config = dict(
    model='spectrogram autoencoder',
    dataset='phrases spoken by 400 fixed synthetic voices',
    train_examples=39062,
    n_mels=64,
    hop_length=160,
    input='log_mel',
    win_length=512,
    bottleneck='plain',
    downsampling_factor=8,
    encoder_arch='nf_resnet',
    encoder_norm='none_scaled_ws',
    encoder_activation='mish',
    encoder_depths=[5, 5, 5],
    encoder_kernel_size=3,
    encoder_stem='single',
    encoder_avg_pool_shortcut=True,
    encoder_widths=[64, 112, 192],
    encoder_residual_scale=0.2,
    loss='l1',
    latent_channels=16,
    decoder_norm='batchnorm',
    decoder_activation='silu',
    decoder_channel_attention='eca',
    decoder_widths=[64, 128, 192, 256],
    decoder_blocks_per_level=2,
    decoder_block='basic',
    decoder_attention=False,
    decoder_upsampling='nearest_conv',
    init='torch_default',
    residual_init='scaled_by_depth',
    optimizer='muon',
    muon_scale='match_rms_adamw',
    lr=0.0037,
    momentum=0.85,
    nesterov=True,
    orthogonalizer='polar_express',
    adamw_lr_other_params=0.0027,
    steps=5200,
    batch_size=32,
    epochs=4.3,
    lr_schedule='poly',
    final_lr_fraction=0.1,
    warmup_steps=150,
    weight_decay=0.09,
    adamw_weight_decay_other_params=0,
)
Rows from block 3 of the decoder, named by matrix and row number. Rows with one number belong to one channel. Each number is 128 + 32 x the weight over its row's rms, rounded and kept within 0 to 255. All counts start at 0. After the name is the row's rms in percent of the matrix's.
# convs0: first 3x3 conv (decoder.decb.0.1.convs.0.weight, 192x192x3x3), inputs 7-13, a 3x3 kernel for each
# convs1: second 3x3 conv (decoder.decb.0.1.convs.1.weight, 192x192x3x3, transposed), outputs 7-13, a 3x3 kernel for each
convs0.155 106 [173 124 176 140 114 133 147 134 124 123 132 183  95  63  75 146 159 108  89 156 148 102  62 118 154  50 128 112 141 157 104 160  98 141 152 144 170 252 165 120 197 190 110  96 122 117 115 138 139 120 145 129 117 131 160  89 139 108 111 134 129  73 198]
convs0.156 100 [110 170 153  95 142 140 128 120 151  71  78 122 143 123 217 115 128 150 129  78 143 100 106 109 157 160 124 132 101 121 127 118  92  66  67 111 102   8 151 148 218 134 114 136 111 163 168 169 122 103 140 113 102 133 147 131 106 155 126 100 143 147  93]
convs0.157 100 [ 99 117 108 123  95 122  91 150 143 108 106 154 140  93  88  95 116 113 140 102  75 152 104  65 161 158  63 145 149  98 111  73 140  98 105 140 147 153 142 185 111 100 191 138 111 139 143 116 115 192  91 109 125 110 152 126 134 162 125  75  91 115  63]
convs0.158 094 [113 126  91 123 121 130 137  54 109 122 122 142  85 108 144 114 120 152 119  95 166 103 112 125  94 103 169  76 178 140 191 157 139  52 109 202 134  38 100 130 111 135 153 154 127 100 193 110  91 214  97  95 184 121 142 158 127 138 166 105  89 213  99]
convs0.159 105 [127 138 124 109 103 132 138 157 132  50  48  89 132 126 118 153 129 115 158  96 119 145 134 139 132 129 109  29  46 168  98  45 122 119 100 161 158 107 131 127 149 121  78  98  99 151 184 116  91  89 127 139 110  90 128 118 128  84 170 153 131 125 157]
convs0.160 100 [161 141 115 126 170 129 133 111 121  73 130  95 102 139  77  64 143 105 131 136  80 108  73 109  79  68 131 216 132 142 215 254 118  78 113 126 137 129 125 106 150 144 147 187 127 191 213 127  97 125  96 134 140 127 101  81  92 122 118 153  78 126 144]
convs0.161 099 [116 152 153 156 164 166 130 117 117 141 154 126 134 143 124  97 111 118 128 132 126 103 148 135 145 160 160  71 110 191 128  33 169 107   2  34 101  78 120 125 143 127 145 102  98 114  49  94 149 145 122  92 134 114 159 130 121 151 136  84 122 148 187]
convs0.162 096 [115  92 139 119 148 148  99 166 146  52 134 142 108 127 124 100 174 185 104  66 140 155 141 165 143 135 128 122 145 104 127 110 122 106 158 140 110 163 135 161 171 122 172 157  97 112 111  89  90 105 104 153 161 136 135 131 115 110 162  98  74 131 100]
convs0.163 094 [136 116 138 148 135 148 157 168 180  97 126 114 135 124 139 115 118 104 117 117 177 137  58 116 150 107 124  58  65 144 126  37 157 119 147  94 165 161 115  57   0 161 108  47  95 107 119 137 120 111  94 136 157 132 160 115 108 176 135 119 103  96 126]
convs1.155 112 [136 152 154 133 150 149 133 134 151 163 163 125 165 103 151 164  67 133 172 130  86  90 103 131 123 144 114 164 123 171  92 117 160 116  78  58  91 107 156  83  87 125 121 132 118 105 101 146 103 172 147 117 167 164  77 111 115 106  59  86 142 124 135]
convs1.156 096 [132 124 125 131  86  82 112  77 101 131 168 129 123 182 195 150 130  99 159 140 124 144 154 130  37  80 195 197 159 146 113  76 120 130 130 142 106 149 123  77 154 106 132 115 133 104 104 152 145 121  91 131 155 159 140 133 163 101 105  86 135  84 161]
convs1.157 098 [192 101 172 221 102 195 157 130 140 143 175 111 142 160 207 143 117 180 166 143  94 175 132  79 160 124 101 146  61  95 146 120 139  95 121 164 100 152 157 115 116 184 132 146  94 117 106  70 168 112 118 190 149  92 122  93 146  44 181  97 145 149  38]
convs1.158 092 [155 160 118 167 101 109 172  92  72 132 117 144 119 127 131 104 140 133 164 157 178 128 194 128  58 167 220 105  61 139 123  86  92  87 162 152 115 153 133 170 140 111 184 169 127 165 116 144 193 141 123 145 126 101 140 153 151 194 186  89 163 179  97]
convs1.159 112 [122 135 146 188  90 101 133 140 139  73 105 116 178  77  79 103 121 133 129  82  91 101  46  96 141 126 147 137 161 184 170 137 186 114 113 142 141 163 166 162 167 115 181 130 155 138 122 127 123 153 135 158 137 139  90 129 158 158 191  89 133 145 160]
convs1.160 099 [129 156  99 132 131 140 140 127  69  97 111 160 114 126 201 125 121 145  71 140  79 138 132 179 127 185 139  99 153 201 137  96 153 162 133  33 140 162  93  84 119  68 158 103 130 109 146 164 193 176 112 120 107 120  94  93 137 155 116 109 139 208 141]
convs1.161 103 [105  35  77  88 111 147 144 154 156 106  74 144 162 135 144 170 150  93  93  83 137 138 121 142 114 132 138 196 128 154 130  54 157  95 101 127 127 125 109 115 164 110 125 218 147 149 118  84 115 109  51 149 145 126 150 146  85 147 139 168 142  54 105]
convs1.162 106 [149 164 159 117 136  96 120 154  96 155  79 136 144 112 105 119 158 133 113 130 115 164 171 131 133 224 158 105 139 139 112 161 102  56  81 111 151 149 129 136 107 110 102  63 116 149 169 119 151 162  63 127 133 162 157 135 177 159 204 173 126 111 107]
convs1.163 103 [117 138 100  58 141 144 127  67 149  85  52 157 133 157 162 112 140 133 153 166 110 168 208 135 136 103 141 173 119 114 108  86 104 144 147 187 137 150 142 142 155 102 134  86  80 144  81 163 115  84 115 116 179 149  85 133  93 126 140 157 176 160 108]